A small segmentation model, trained from scratch: soap at rate 0.0024, 9700 steps.
Rows from block 3 of a small segmentation model, named by matrix and row number. Rows with one number belong to one neuron. Each number is 500 + 25 x the weight over its row's rms, rounded and kept within 0 to 999. All counts start at 0. Numbers have three digits each.
After each neuron's rows are labels from the 100 images, of 14848, where the neuron reaches its highest value: "top examples" is what is common among them. Only what is clearly more common there than usual is listed. The data: rendered made-up planets. In brackets: how many of the 100.
# fc1: MLP up (model.blocks.3.mlp.fc1.weight, 1536x384), inputs 256-383
# fc2: MLP down (model.blocks.3.mlp.fc2.weight, 384x1536, transposed), outputs 256-383

fc1.90:509459522447480492509491481503537555476473484511534487490517543502516489518525520479495542480488512497537497516477497469485508477457488524476500461488523484517521500546539479530535488506437544462513531506527464519515467499482498494452523454472457487546497516515510471495462492503502535497454510518501473496499547526490546480526520493461503491515540484511475513490502508459513491495500
fc2.90:499523492523491469485481500501534491530496505519487494493497467492519491448495469504504492487516494487520473527476501528527497545502480444527527482485484468474419507504474512524460493506517482496497483533530523501512523498497512504505540470494536524490527517531493511539508501557483517543512525527505514497472462483517488496493467544569461476500520490522503454497499461516501502479473
top examples: moons: zero (69)

fc1.176:509467494555503495475500491470518531525459471497471484505517503511552467513508538487493472495530457499518523525492531519517465472501531495521507499492456543519513499530488514495500502521523473494462519490506491529513510496533513474519504505530461496496517496498516469537517535509484488498496509514479438483464529505514484530506493546519466508512502489522536502469502509503495487500469
fc2.176:493527507456514532504502448519491502460499491485469491487496489499539511491501531520488487472505500490507502481503481539531518501562478464513515492517491518485451508482490464491414457445460500465477497521504537494494512502496527486507494501495462503541520483500557542489518488507504531515511541522515527445503442498496503510501488510475485526482475446500502519527502489533516470524478
top examples: moons: two (57)

fc1.194:518498518486499482533487502494479512467475508510517519509521524509462532513501526499506554498482505467485431493489497486527472510524494504483550506519525518501471476495507491516476491496514504460504521498518488480488538448540548515485524473512504524442502485463505439455562480425482502541523553500475513505514494579520499510477502502469484504483467475499547474509519543497479500469515
fc2.194:490500498466533493525481521507491501472558466521497492468517472485536493504531512501496491501562510490485497475502520497501515499517502500466529481476497472520462496476507530530526480513487520521513453438513486499477503523479507530473491515517536503506486504461490469442494543554498502453509475499478515519486538499511505496490520500505500481487497513464530475505494467482491520460491
top examples: crescent (49)

fc1.324:498516493485479513547514527485533537484485565527458498509518486466516533501504508489471466477498528532474472506547479519473490500485505510520509530490472511476497490513491509478480533476477509509503500475526548471499504454539522504499523511485511460526481494510479539464494509544512537497520502502466484465531457501517476514495503493497478453469497550534521533484473495486511514516452
fc2.324:490541497467506499511497468469505498497517447477549454499508496538503489489471461473488525519497465492512548483512489474477538487529532484563495515497506476476459521545513455516458487532465491531503508532533502541540521548539499520504517500489459463471482495490479460539500513537457498495489492515500516424487479510504503503524514486519528519527530464479425471467508504517441517509469
top examples: rings (81)

fc1.294:519507497515537514516466500517501508492465520578438555517494483484498505476472528500485484510463512474443490481528540480466446513531551497498497507519517519483459541530490498499498488531463509481545436521525515527516519494481510458514480488490523481521487481525504472510505498490506517499514510505518531511508515528447503532455494515548524525537526502499538492454469483476534469485524
fc2.294:497497505461472479470549493482487465508500500484504495457540495478506505533504510507489507546500512516511509460507487496523413519539498466531479528416516523473501466534491496475508561505536531534526483524518470529545551489499478525514481521524482496478518527496474481512548509498509504482487507491513493516463479507503501499541527464492468469525488458433482500495500517512488479517520
top examples: moons: three (98)

fc1.200:493479488450509500520495494477521571480513490451542537502496484492535479527519510507432542531540477485460510437548521507517541478485519502500498465536479467468505525476497510477535514504535484526489475523472466506486504486493524547488484506491489545475486511488447425527464487528475501489513472466458524508511500495548524443527504528521513504519499502453469498509476479533509486503488
fc2.200:490535488532480515521499505453476523541492493498520485511529484479489500508487496500510452519495562512515487499514508514486526506460514478544501498485508499488493463488539487505443479418490500475504525487478540496535490508506470500520501466445493500502523489475517477511502486475498484467507465461486495440470477524474494484490534522491507491520454512497515512553488500525506495500515
top examples: full (51)

fc1.533:529479464502527477543538479452536514487505470474552514459509510503491530490477539500502504512431470502471506512508494506555507477580547475485463490512501521511483482522505519497507490494512465466483448480451492520490523461521484484465495465462511501552461519518515530493466477525497495543513519518474537476452472487462499523483525529474536501488522520478513505514539510535527511514494
fc2.533:521496511472480479522468505506493489517497526535506499486495486523494526512510485505476484491500468505486519506518495487467531491453488541517461484501493432476451501532498493505470496459519512491490500509488474510514454495495502532519496530466541495477512474463527475515423485456501511476453423467530493447520505498499487514475497513511508509509505507474471479512475485513507461538523
top examples: moons: one (61)

fc1.588:518502536536489498464528515514529506471486522520496504538512491481502461503480498539501479535502516507462495478480488508515511497506493507547496491506518479492492508504479506538463494477503519469493496513479547476535455482504492502494477477502503531494494515507465510499478440527546527544521474505482521502499516471506519525569514483484497478515509511492509489468497493507512473465482
fc2.588:484525474488493505472495511494471494496515495540500480463483531491563474501490519533511486456532519478525468505464481571495511508517528518515512467502477492486510513462509517481487489529479523482509571494482571540463483482481492524478507530495548465505464468478490537518542487501478517504501486515486466550503453514509459497530456491516514493492488497502483522524526539509518495486487
top examples: glowing rim (76)

fc1.237:506470456482493486511458529496469503532475459475529498505478511504497537516477495528459475540478485501507520496519517481467527528494496496505508520486480540478531481527508512520477499507493507500466503479530475468484484519472523501492496466505514490470518498489484503498470475504521496507501481511508468501525463534522496498461551506474514496503490536519505520492507471511504461521475
fc2.237:499517482491521483508468512495498445545493508482517476485525486497489578470500492486519499530519503502543484510491526525553555503505489566537516486491512480508462470467522502486504514487473522539497488502508478508491512494466481522491528478550500489491512465486518531510496485493496506517517561460472511506474465509489464486481473558477562527524490495479492506470501509498516500488491
top examples: moons: two (51)

fc1.455:478461453466477485501484515480513504544482533527484522472474490505478515476524500519493518530496462499465539531519467491519547484530458502508514444507504464483527495477521537484506504526477533506503460527482476513513478531501465513507490500551502448497494475514485484470482499453472511516523492492519446504513523472481508478500517473503424489519486492500525480478498492499496538447464
fc2.455:513518463521535514507502517511530463533487468485462503502508473507458528503476493482471510470457475472480476493474444497467510515450501555505550480496489525504456496485500472517415551500509471498551512497514452469511526508526491515516508496512458496517511507488513502525467490509528465486517468547484486486465480500519496523474513518491473496510502519525494485496517461511499503508481
top examples: rings (100)

fc1.630:497464457500485477530509501468539470482506498475523498492466478486496520544474491504467480497492495486517477477488456493495478503504496525511490497474484546499512480494487517531508473539484507489528502486526490486493510497540510518457488454509501495451509544527519521516489502517490524479559522470512488481493492449515530528472508543468488502498510532477493556461480455550488499498489
fc2.630:470523499482497482494484513528515548477559491484506441536484487499502518490493502492484509521505493497593532518535511501448524509492519532508506531571470475499512474510536498526524509522498526526495463527513478535514564499516489506483530472514569466528485519510466510484519507506497509535478427504523460522504507497515511484477545537524510497545470503530443466469520524518473483533481
top examples: rings (84)

fc1.378:481492511521490500491458482493523480483466486473527480510512517472517518509510509516507543488518467515509505502525499468481516519498526522460490478512528464529567485474502503509546516464460532513485510530430488485482476488452527522468530490504507510473469499530503524517524506529494488524506500483480519479506550482532501527510523483535543482489506485494497422499487469516465512508507
fc2.378:513505521525525517476541480493485539526493531505495515547487521513495485495566473492503509530497500475498542530497489458489519483531477518527499511497509552465463466469506530514503457530553501531493482477520493481522524484496497454503481487513510511534488501483475525512495505459489498453450510475499512511475510540468530514494493516480472498554507524514536518496520495515536475514509
top examples: ocean world (56)

fc1.124:505510490499502502510495472510511451520506485521468514523517527501502466519553510509474528535511452522425535484541462467488503518562490496476512522521481521489498487478501529482532495506509476530499475497493460512499503533479491492485474514506490534455466525470512512492480456510470520525508533484480526545505463504487492520519469432498509498473485507510536506549509450480536466530508
fc2.124:518516478569497523510464472477481520490501468532509468475493475498505525474417464475494513511487512486541495535445515504478532510475484485456491491525497524502486533479494457496477447471485514486508528494527480493483497515519510521493512515487500473539498506535457476498509470486489469476533476559490528457482515518511491498485537546517491485508509532476468482495497513540504541461491
top examples: moons: one (98)

fc1.498:519478524487503518518488499473466568482461479483460481537518485481486476488501485528498502461501496467501485456523494490511475458499504506505489469508479504502490523525485540516507497526517471500541540533462504488469504537532499530517483476494511532493496503508517513489489507507523464501538478503473518518475464497511495488485484495469476533523500485487485525505495488522494522543481
fc2.498:475531462522491468513510439473519439468548575492460485494515520512494503522471499515510509551529462500469535467533520514470538497494482491516479502537485494501518550493516502514430450470510480524440511508528486511526542487534542519488544523475455490441512518505473520528525480481484506493519534538546485450488464491464501516517510498533502508496474484521521500501514495510489477501501
top examples: moons: zero (94)

fc1.583:467466523500513477518506470462529522535490500461497531571461510524564534495471466489518464512494514492525559502519470475469496501493463486528509499482484525517509456494527518488529459521453493452452498505504485532489520500510545535460514483509483471497537481560516505492485479516462483485519485519548460497518508493500483449496496516504509505496510577470521528473507504489490499508472
fc2.583:513521489501502454523488463496514531493501531530510473516478499503500500503489515518509471503485489510510525471505518495544545527472513523506503499495515439498548503509502492483525497505512493537494491546494499476517534442521487501494483517488502529473491493455464514511480524487494499524499407500501504473551491526511520484506500503519529540493482510492501479462511498536487444488502
top examples: moons: three (97)

fc1.766:501481505524557514515549467505501495448514537522499473517510490468489472493525526467492521520492493523525529493504537475513493453486503502538517470486513505486538514479472517518482474549499519463507456551461509484516456501445477497474502475544473538553508496482467494492524498530464510472528449472536524498518516541511477510489499513466482477521517469512485495510532467560481550455501
fc2.766:472540477546460486542475474475482496484507470524498480533473474514516475492517465509480525461543455470505469441477518491468485486493509480488504514488498490522469469452495465485528540467461526503496492500504534510529497486485481489509503532511493559493532490556546505506513527502503492507458483496552529521534499506487481519503507494508520538460445496494430532495429496541494505504519
top examples: rings (100)

fc1.703:471469473503538535516505495473474534528486533489490509508457489497532485454491476504501484531494461520508502512506534510508530491506492474470471452483540500515476458497512517520475534450477475547476523489478490520479541531500502461511484544492499477479545477449525508484539472513487471473473536486489503502517544493516500518502514525473497490526494512456505435487452476513531461494519
fc2.703:514509527471536465502500469535512513469503502487497500491478470507471504533480529493530531474474507460504475488490479515470516487516470476481493518486476500513452514470464520478472485518473497500479517548524522487544501507475503507462563501507522483519475483516504554527457531536489536528522558504514513472469485480484504480465468549450488482497501469525502502506477470499496494510495
top examples: moons: one (64)

fc1.50:515516513512458475523466494495453500512480508512512526497506515526509526509517483500465506509512469492447494509510513490545508518516487502500507526458495509504474507477473472504489508476524507514467481480580523507469511471473500485514545518560519517550486505488564523501526530493497487475484510507507527460506506510514484509514502514496542487469499497486510533512503496487489481511497
fc2.50:494528516516511521478498487519479506483526507484489495519483445484499477507510519517518481519523509502531476512459494565483539485505515458564494491483465450538435501438508464483497505524491475576508503509499514462559488508515530468505475515504489451532514493523525515499474440537512484480523524551506458537480537464488510499506504473558469464505511497504479485496495487514491464487482
top examples: full (58)

fc1.365:512514463496534520527505534469509510482523503466492501530473479515513505509540548532478505512509512517488509504500583472505482486487506515563503550475516511460443492539479495519500468505506505487492452485515453494519487526536522532496468513548442512527487508505482498542476526484468485502506504493480499517483495511502497498500474508461516506556537517468529492480490518525495470490486
fc2.365:501524477511504471483483510493475522480459494494488543488528497519502471460463494484539491485555477507487516451485484486503479495524516411464525483529499506499544492494503444497494496519481488497520506517478506506516479456469495491526502514427510534469515484467504516460511508595496507500518498514520507535517504490502481479488481511457478509456510484518508505497509521495570500531466
top examples: full (70)

fc1.597:524505512487511504485513493488515445449500486489491489488511519478512459476498526473475545490478496506516485475504481470500494459529486474514492507545471498480519542457485456482475493515492497475501532505509494517475483508477502549507523511489473513484502482455470491542489505528520501511531486508504483502519541488486493496453481463512507484574483487470508486539533468507548480493515
fc2.597:491521453533487503507490465516507489488515537516490498560534545524506512491488464529488519475525518488456473489519521492468503505464503485499483483486502476501464458453496498501536444482515471552496515521509528478489504494489497470524493491477478511508485504538533485483500468489499489473515498495510561467480448485490477517510525497479450490502514517480491472516509494479482519483459
top examples: moons: zero (56)

fc1.504:519487502514475493523454480426496503511484463484514517515488520524503506496522494480501533498497536547501487521482517487518510488520518476479506431510470492527541493463488512544527544523506468511471515501520463507552517475528500506467497459501510445498488496498490499489512494510512487524563513542561509513490496469494521506502462508495460521482489503512487539517506485497448520499453
fc2.504:479510496456503489468536502579496506539504496514469524495530490499500518486477515522510526468511521506518532508488463443502523485483467493496488529508505524475429542510491465475439537500478512525544516509492472489454492503526483495498491492479507516505476521530492494478533513495432504495500485491464480463496492500471470507491502492501515456531480532452499503512535499501535473520509
top examples: rings (96)

fc1.725:502519514506475499568536474426537474433496505470517478518541524520491460492482519507459497491482535520499517523474493535523448487517497498496467501518511481505491516474495521495534518489505484499452510464500505507503566464513503496501514514480492503504511509476494466497470529441517492540518524530508464520490530484500515484471529524523484515452471506541493528477539522517508526490493
fc2.725:485516513518462489461515526475505534532472491587484503503530496472492464487453469509505456471491472476510527506503500509513550535519498485469537504513495476495496489464487528493437494507512474470497481539477502508510489525536443493483505489517465484510507471486525512484511499497537459504500544479523540480501487482459515535487513509475511464503504536464480525510505475492533524513503
top examples: crescent (86); cracked ice world (42)

fc1.555:473529507469509482460443504511505484536564515478491508518493482524505504467482500489468513507485543487481529485469527510479483511509501528478498462480455503495492514522446508497479507489522473493507509463504522511477499516507485469480512509522495492492505505495481510461458426501497557480506523497483470536526466482520498553529514465470513508503479480542478495497523477480536485504533
fc2.555:509519492478495519475519502499529474454512507505462504485505535508515501468525510465511455515505491526520506496513445510461544476545495490470482517480483519477447517440510485506554496483496526469515473523499449510501489503510492490483507540503535483535516514529490486529499531526447442534495494516553522451508542531493478521496523493539485469483539538423517479528480505542502519493472
top examples: lava world (47)

fc1.241:477524490483463539473479506496486535503478483462503508509489519471543543472486507474450516486527521491513475516476482478542511469491454476478534483504522467487455456538482523494505517477526456470490475515521520512497527517529520519477474458521460509513489518506535450489491505498474511484473487511514494503507511479526562468526510551499504492474497548470445522500527505510495505507498
fc2.241:465531500520547474492500494472544501508521501505512502513491500472467518511512511441447503524492509486500515513538511511499485473479507507560489475508484462477468467543510504495474477528486491493521509507520497521520515459490493486486513470485532507526493476504520500475539496509440510479456516445492462459477481515529493472522498523503550527523487498472485439482524456529506540552507
top examples: full (85); cloud-covered world (34)

fc1.734:529481483504487500497511498508521477557548494533515506520495486489528484493482524464516503488467491483499523563494459462505468505468488507528500460507507500477549490451550503551535534502517532477491499480510510484480477518535474505511534504540536498546512534489528504516475489490498483509452499563542493522506492499492527529482533454475465480481543485497497499504475515481485505503506
fc2.734:478508477513490522510484447486501463461477495475498499480495525522509478520512491506501516547490496544487467480503563502496484509486485490502499519509533497489488515522474480464449455460496491478502527499479494498493499537514467499512489483484464527474508502521486510494542516496500498452553511461476496463463466511488498483523459515511536503513472516512501526495478455498517513502494
top examples: lava world (44)

fc1.696:547500531489510448475498521509486473466481527468532510517496511482504470448510522513475490493523488471501490475546490501497491460538499514546474512464517538494474485467552525476484503434533547505499493504466506546524484510517486515492492517554460477503503529457476484513502540465483500478506487535520455445514514526510493508488519513474473492498539530531506485487527476466506493525513
fc2.696:510469541495540503520504493492498513472495535525501519545511470515527479555501509461506504473485506496447484481515451447475492487533507407520475499519545498484515480516497495505468493461535456495513446535493541504512509521539519460508496497476474527523500501495536474507510469525517528532505464466562499494493497487475513521517445496507463496473493512512505525469469519512526516513474
top examples: rings (100)

fc1.664:490471492450468500509508516523496527459454497421502530501511506508519476514472497501477550500504515540490481514529488533542488476467503505533439522507525523497464516520493490512475533474508516524520503550481483502481502490497514502512481478489512503533488511489451516504459518508504495508479497507460499451499506538501467508429431501519524535557499484497536511482488519468506480516488
fc2.664:450545445503450523544506495478480516510522502499509484496491503454505475525505509503462504535479531492470495464451497498512521537495489485488496528492532447501467447469486503482456512498535499483518547502474499497500522485539489505498496531485492497552516496448518499502496466461475547483515484497519513515476492526499495498520474504499541497478482486480509493496504525542502465473519
top examples: glowing rim (81); crescent (53)

fc1.54:497526486459522459496515435470523533552486502484522463545511548526469521530493503497529494534534473522517540513496493498531476519488512532511516498494536437495500482487486519523520543532504487480504501460552507497494536487486515505498536505504517482502497438508499505490472483528479490503465548503519470518555506523484503513470506482549498511506481491502529480483499522556556522474490
fc2.54:474529497493506492505510531516497527472518500538479505491545507446492487514496493502469508527485508489491532494487509509476472510510553558539497487467502531494489457552492463492527512505455525495548510575508496498521513462485520506480455499497532467537534487510505493499530490467476507467509447499477501464498463471524466491519502435500485518506515524494474528482533502499494497512503
top examples: moons: three (53)

fc1.45:502471528493450493480510472538473524493514524452502447497509492499518507467496524447558502544470470454479553514495472529503464486508475477471468453533516504489531500435503490458505478481478495464524485523490482504507488499505491497476553565541496519512491537497536492507495489500506486516479532508463499491486508521478498474480492496524493464501483493510489461508510479430506512451512
fc2.45:507509482514563515502488511484516474536511516548492529522486510511501504528487500518458494476510504520476451505476521487478505520537506484503542536513474500505496494553483510529507463500475506520490552444500496496486476475512490520529457460484489466473485455506503472505476558481487506529468490518509508537527487493534516520506497495516487522519493500501514514492472506535470481532494
top examples: lava world (43)

fc1.499:516533539493509480487495457550525508427456519530508524478490488462499501482548507462508491462508478500520511521543516534520482456489523454502492516525499507481501502511486464527489480498476519481550511528526449508530487448480502475478478512508484462475493458496521476492483522466474541497496509469534511454544482521531550523485540498519440496501496439507511444472480513520528475502485
fc2.499:495509537526504482469555503466461531519477518475498483549499507490471476516497514521507501498552507512429530489443475477479527526501501525506491489483530477515488470476510536532541504489541508533517485492502481489441488510497534528515503498488486487520498537524462556486485515466478474534495507499467519607496561471498440488515469483492522471506464550498520545469511502508505519493520
top examples: crescent (65); lava world (36)

fc1.431:490518498430518501522505502484489492503556512521492463473483510537482522508510463491542537546487480508520487516507525494511531527477494454524508540521539505506523464506511523491509496549475492471493487454497495496480512495446475518486536502476513535495499503509556495515493491505457514546529463483471503517495494474452510514484499521505484474554496482467541503461473509507535470496454
fc2.431:504510517517487511479472529510508500514478500489559502496480478467495455546466508497469472477495476516498502464523547504503492539531529505512485512561479480457458483476482492466466519531518482494435514477476489501537495513551519500475497457486460456497491498499497487508471479456503457490504461483525491458532486498501506488498521477487509482475464485540457512518527494496503501495487
top examples: rings (96)

fc1.313:499443471525435497502505494508490521484479522532513492492481501480546511507513489484551491515497497549509508518472521522529479492476526461546521500502506560495533544505462502464540518475485452526496490478507532515455460510507503469490514473527527510536474510494513538464502491507524515470497513502515479505530531477522445501517486496506496497486540519527500486465477499495518467534548
fc2.313:487523507521525507493524538458498507499530511558508548518548491483506486505485477494496497463495486464508523497510424476526529511519494475457488484515479462495518489463527486500460488496523499467496486510511509503513508480519456515481482509482435475474532491524536535498489545487506484519514485458510545534520479486479511499444509527489515499479534502519489575528474500505499524492496
top examples: lava world (47)

fc1.485:473460531495494468501499526456510535493477472532479503467486514468554498513501498442462492473469487493516477539450514505473455452518526534478498462525545513516527468483484509503493445516488484468486492547517455509530524475498494486515541479490511503512499454484543556520516475517461474495477496523502483498519543494505549510492519477487502477501476460504548478526507515489513498486492
fc2.485:523534466499511463482482494490498495527540467474489468518511528479488536505515489524484517520491522503500468486502488474486513474487496479521495511474469446462472502516457507520473538503528483507519530529513510478472550500524524519508509498515455478437535515490501477464502485454529493482503545481515495467477507449507491521515513511481473526537487523482422501472527483539517534493506
top examples: glowing rim (79); lava world (42)

fc1.599:516500489482473498524477477425519536506513541518489496505463539526513443493490527458578534502482484488475482514522497526509536477475463466510455505505503510491524492480487514495548502510553470531492491499458451515521488535500507532493525476479504465493539515481532503501493502519468486502537564514489512524479522464470513491525514486502527517506489470499516532486471503495507492485498
fc2.599:494484477483535529502473527564485487495529487512515493510504498515483564518472478511435476538491519490544538513499529465473506527511532549470521539500518481513513500522483522501499485535458511510517568490499509516520500516497501523494512507538474458512446480476494474469485490471514554497460480535508495491503435496514458494476494478530506544539476502543443452488474534543489505495479
top examples: moons: zero (57)

fc1.448:516488530472507503517523472522517519484507486489526489506531477499477439449509524507505528486496469519451557496564520465486522464474527516484486494523511549447479545510485511504509500503501524482460516541510500498516505510535487527502486452458528506491474491525508481493440491443515512506496541491531470517528476484508469477465486482511503527497481539486527540484505519506477505481510
fc2.448:479498534537541477507497504480501488471486488483511524490515528512501490517507548481513509497481524504509525473432571491527504516524511518490519487493506511527547457552491499493487449541496480501549499486497513497485479471510496521507502487513468439511508467503523507548473526472486476479500476454468514504509505514457509436516504498453494550472505476472524538490501460489478489488478
top examples: crescent (73); cracked ice world (38)

fc1.678:534436475502480476527520485510486473493529525475507489516497517491511534529463522527484472458509507511492466546541484481518451474465552501495533531498460587518498500537492518518519489490490553500497486514499546454519512489491551532505487467535512491469505513503540490506485527470483483500497495470503504474531529473468480484536502515468514499466517507516489510504471503535506478507487
fc2.678:489504513515490511444493498507504537450493504509529490457483478517477475504466509473525491510486475505523538466465477531454536529517461475488488502515496492512480481482549499500447531523515452528528497478511475474549492499526481488478525534470488437550497524514480530498475477564528507524491527531524495519519475491517509508496516436544507501477500493466541499547500448465490515534504
top examples: moons: zero (94)

fc1.717:506471458490490489515492507513481497496513509454507483507502512530512474474542487527521515518475535552454504473490514506495503498475511487491504537511484493499509475455448497508476506514493520494528465482487511518521489509517495471479494527506523496507465510468489455520500521544493500497498504506494499519507496490464504518422516534496526493540482493535486490493494522523539458494505
fc2.717:480529440542495512533487509505534536520509531470501541522489506507497493512483502498497530465509518490543467494518496487506518520487533465512456488480534507509567452469442513498482478481493511494504533508470519492520534498473498478512483513467500485476544497483495498515512459521499486451488486497472512436485491492489478463482488521509507494470499460468488469499503517461516515441477
top examples: moons: zero (76); rings (72)

fc1.697:485503529516492521487512508528570521479510522495494527479495493511528509496510481465507529488517480558536484480491495490502516514469480470497476511526459494509513518507449500508539515463474500472524519514500476515488518497538486516500483453525503563514520477472501500480541491497458512535500498510507504530503443530518495426460491487499506504486472509488492508506467500482509504493474
fc2.697:492522498496480474528516472519486572543517467534484519519483477509485465514426472503500462493506496486485495477519468457464495506563485427453509493504520490506487508523505518488468517508483469471432470525491476506515502492500490499525509498476481534527514503533523517555500521517520526494512488456504512495527524509497546521464441512491486477538494483459535527492494540532509514518552
top examples: glowing rim (83); lava world (40); ocean world (37)

fc1.1:493505532468506524501433536502476555530490497475452552506488540483495519492478514478526535531477468525496506511460494512524467499458510535492499508505489531502506496491492483546521524525489495492502484469497503498472502477495502488535516521459534507511510501484493481460504459483507494475468508507507465516554534543487500500490502457486460439531480475502500460496517477485489485524462
fc2.1:497506529476483516479539488499471516498471472530506485485497509486469503487528457513511510537523509489494454559512461526507476527538457465523431473453498439544467472517487545531469543487492465522485508535493480442500534503538494523506516476510490470493512485498533488527467505531473554524525525477497507478462430496532490499478486517477498496506513506503487451508500529506521499509518
top examples: moons: zero (90); rings (64)

fc1.46:538517511503475482476516528496493509489524537497507490501538495560489478499567467483499491463451480481505480516505502509508501494465483510478523517505489568522492505519502542526504491485491497460492460492509490495474477507500513475495473509483510499506514472468526513485529510486485549509466523526495503499471495481524491480476548487474512510482509507513511506520510467484460511493492
fc2.46:483471501489512517510514476518531493494494512506490500536459488493481492481452508527480482489511494498503474521476505481484513494526492490508478541500491501518507466473502491519492511539515495479504515534512519475491541491532471497477483491510527484569515522503474483489519497560503459513485499522516524517523490472510516542506480510574541448506531495524523438525523485496532529502495
top examples: crescent (49)

fc1.639:499564428461492493550440512502548503495464519494468498504477491515520506479459491486521476505522542500543509460493511459513488478456526533517571527507539499456518485522470505445530477517502516536489504482471539480504499493503485506478523480497469468460475485522510533457511479543529510485483485444515533503555498479466500525492502514452522498439506542508484551501512475501524476494503
fc2.639:526537502517493491486494480493535511492531450500542488462506504536529484479480471494479493478512485532518528495562511541447472517552492490517499494500492474484465477481501489478471461484510493512507498481540504497524517510536503509475492529518515497474470471497499469523500460523497490513508488506501485428518457499531448500474507486536513516527508473545498467492527502532503515518484
top examples: moons: three (55)

fc1.490:509441506490484533521450543489512513544483555501487477486486498514496482525514509570497529487546488477480508532491487492458492507517491515493494471461475539524510497465490484528428519520470487515486507492527491523516501520521495499515506510551481486454528532484515521527535509510531468476464511520470507501541530521489462480499483468501469497492490484478503511497477488495469492461510
fc2.490:476492502510536522494472463472497537514482514548499519508500482544505517483473518521480492460468459464533505504503445485464507459493445486515503491513494490533499499498524476498508516501479515543511463507520503482509469484504504498511465501561577491527491484520521475520474507513492523532543482532512458469457527495494478539524524509520486474498521546495533480496487492504544493487490
top examples: moons: one (63)

fc1.351:528530482530507518524483511503528520541527486534508554546524492477528475461494519465498495469487500452476447451501516475526462481479489512500488460524521570484498495517520460464496562490502464497492487511549544523460493470476494515480523482516481520514489514466551506467499496524480479501521484460491514485504505504488518536496518525572493519527485508480456535499520503508490483457470
fc2.351:477490488453470495486493510542452480531485500482510486500505485496514490551466471461471491488487506488534483486481477519500497476534491494534484523505498487542454537477465501481468514512470489509461487475476500466518551492472517465503512520512477465485485480481458537503488477504490482524499493496472481536502513543499500487468480518465560476507502510448550491476507484544474494562528
top examples: ocean world (86)

fc1.435:540453470519545523517497521493541519484499473456509473486410502485476533494515506544529485518555497491505510542507515506522498539518512532523518492510491491495502490502450527540552460502467538505561479497488464552504535530513504468538509454516502497510565510472490516461477481508486500490502521498494515487505517440553511474483464506474485515474506520500484508466506526483507502481469
fc2.435:476503494460458501478525485500467469473442539489500481543577498520513481529526494464453472460474478489476496479493525480531487484469489486516451520498517481485452518472505486463515543487501478496450486495518502477472481469510525516513479523533465488482477486539511506511520497496495515512521489495506547554516500576484488531492504493489503501530505446513592489492511464477487482510537
top examples: glowing rim (100); ocean world (45)

fc1.618:546451492495500487525490488518513523478493522524496489491482552537521489491502515491490525503524519536490515559459515489527501510498445474515444509510415504492501498544536498484526499511507508501482483490474536527502520491444501536517509487540506513483507503530507508576533539510486504466533532489465481505471479449504535434525478503518512509527496533506461499453451504503531494515477
fc2.618:476508525565546512542502485526456484451531489525515500504521468513483483528507494495504538523483500495511523456490470510461496490514504534432476425523579482529509506468505512491516530478492469526497499478488491518458509469506487519508511507517502455534537474484504531485463502510526507496461526526545514527511503509487484500526496533514488503461531497540472464501472494509495504461525
top examples: ocean world (34)

fc1.496:493502589481510518489505498521521525513510447528526493469510541525529469503492523472468501528462477489479539500496487495475491488469475504495511463479463528508461503475480513504545508505463474520512457471498537504532574475524466543463524464501491513485490506460468463558517443507494470523516498485510517511500475528538531493515496482475488526448508508542566443503521534507519465469527
fc2.496:509521513446477496482511498548486501511480507487486529507527477508497514508483479512542475499547497499544526493489527461525523483525552512568490561477557484532554466485492519480478550495502529535462514510514502487476489514499507483490507467523481471444506517500477536459456506497538467475502493470486531482477567484482497494516502513472555483484470451472469466496490486477507525544477
top examples: glowing rim (76); lava world (53)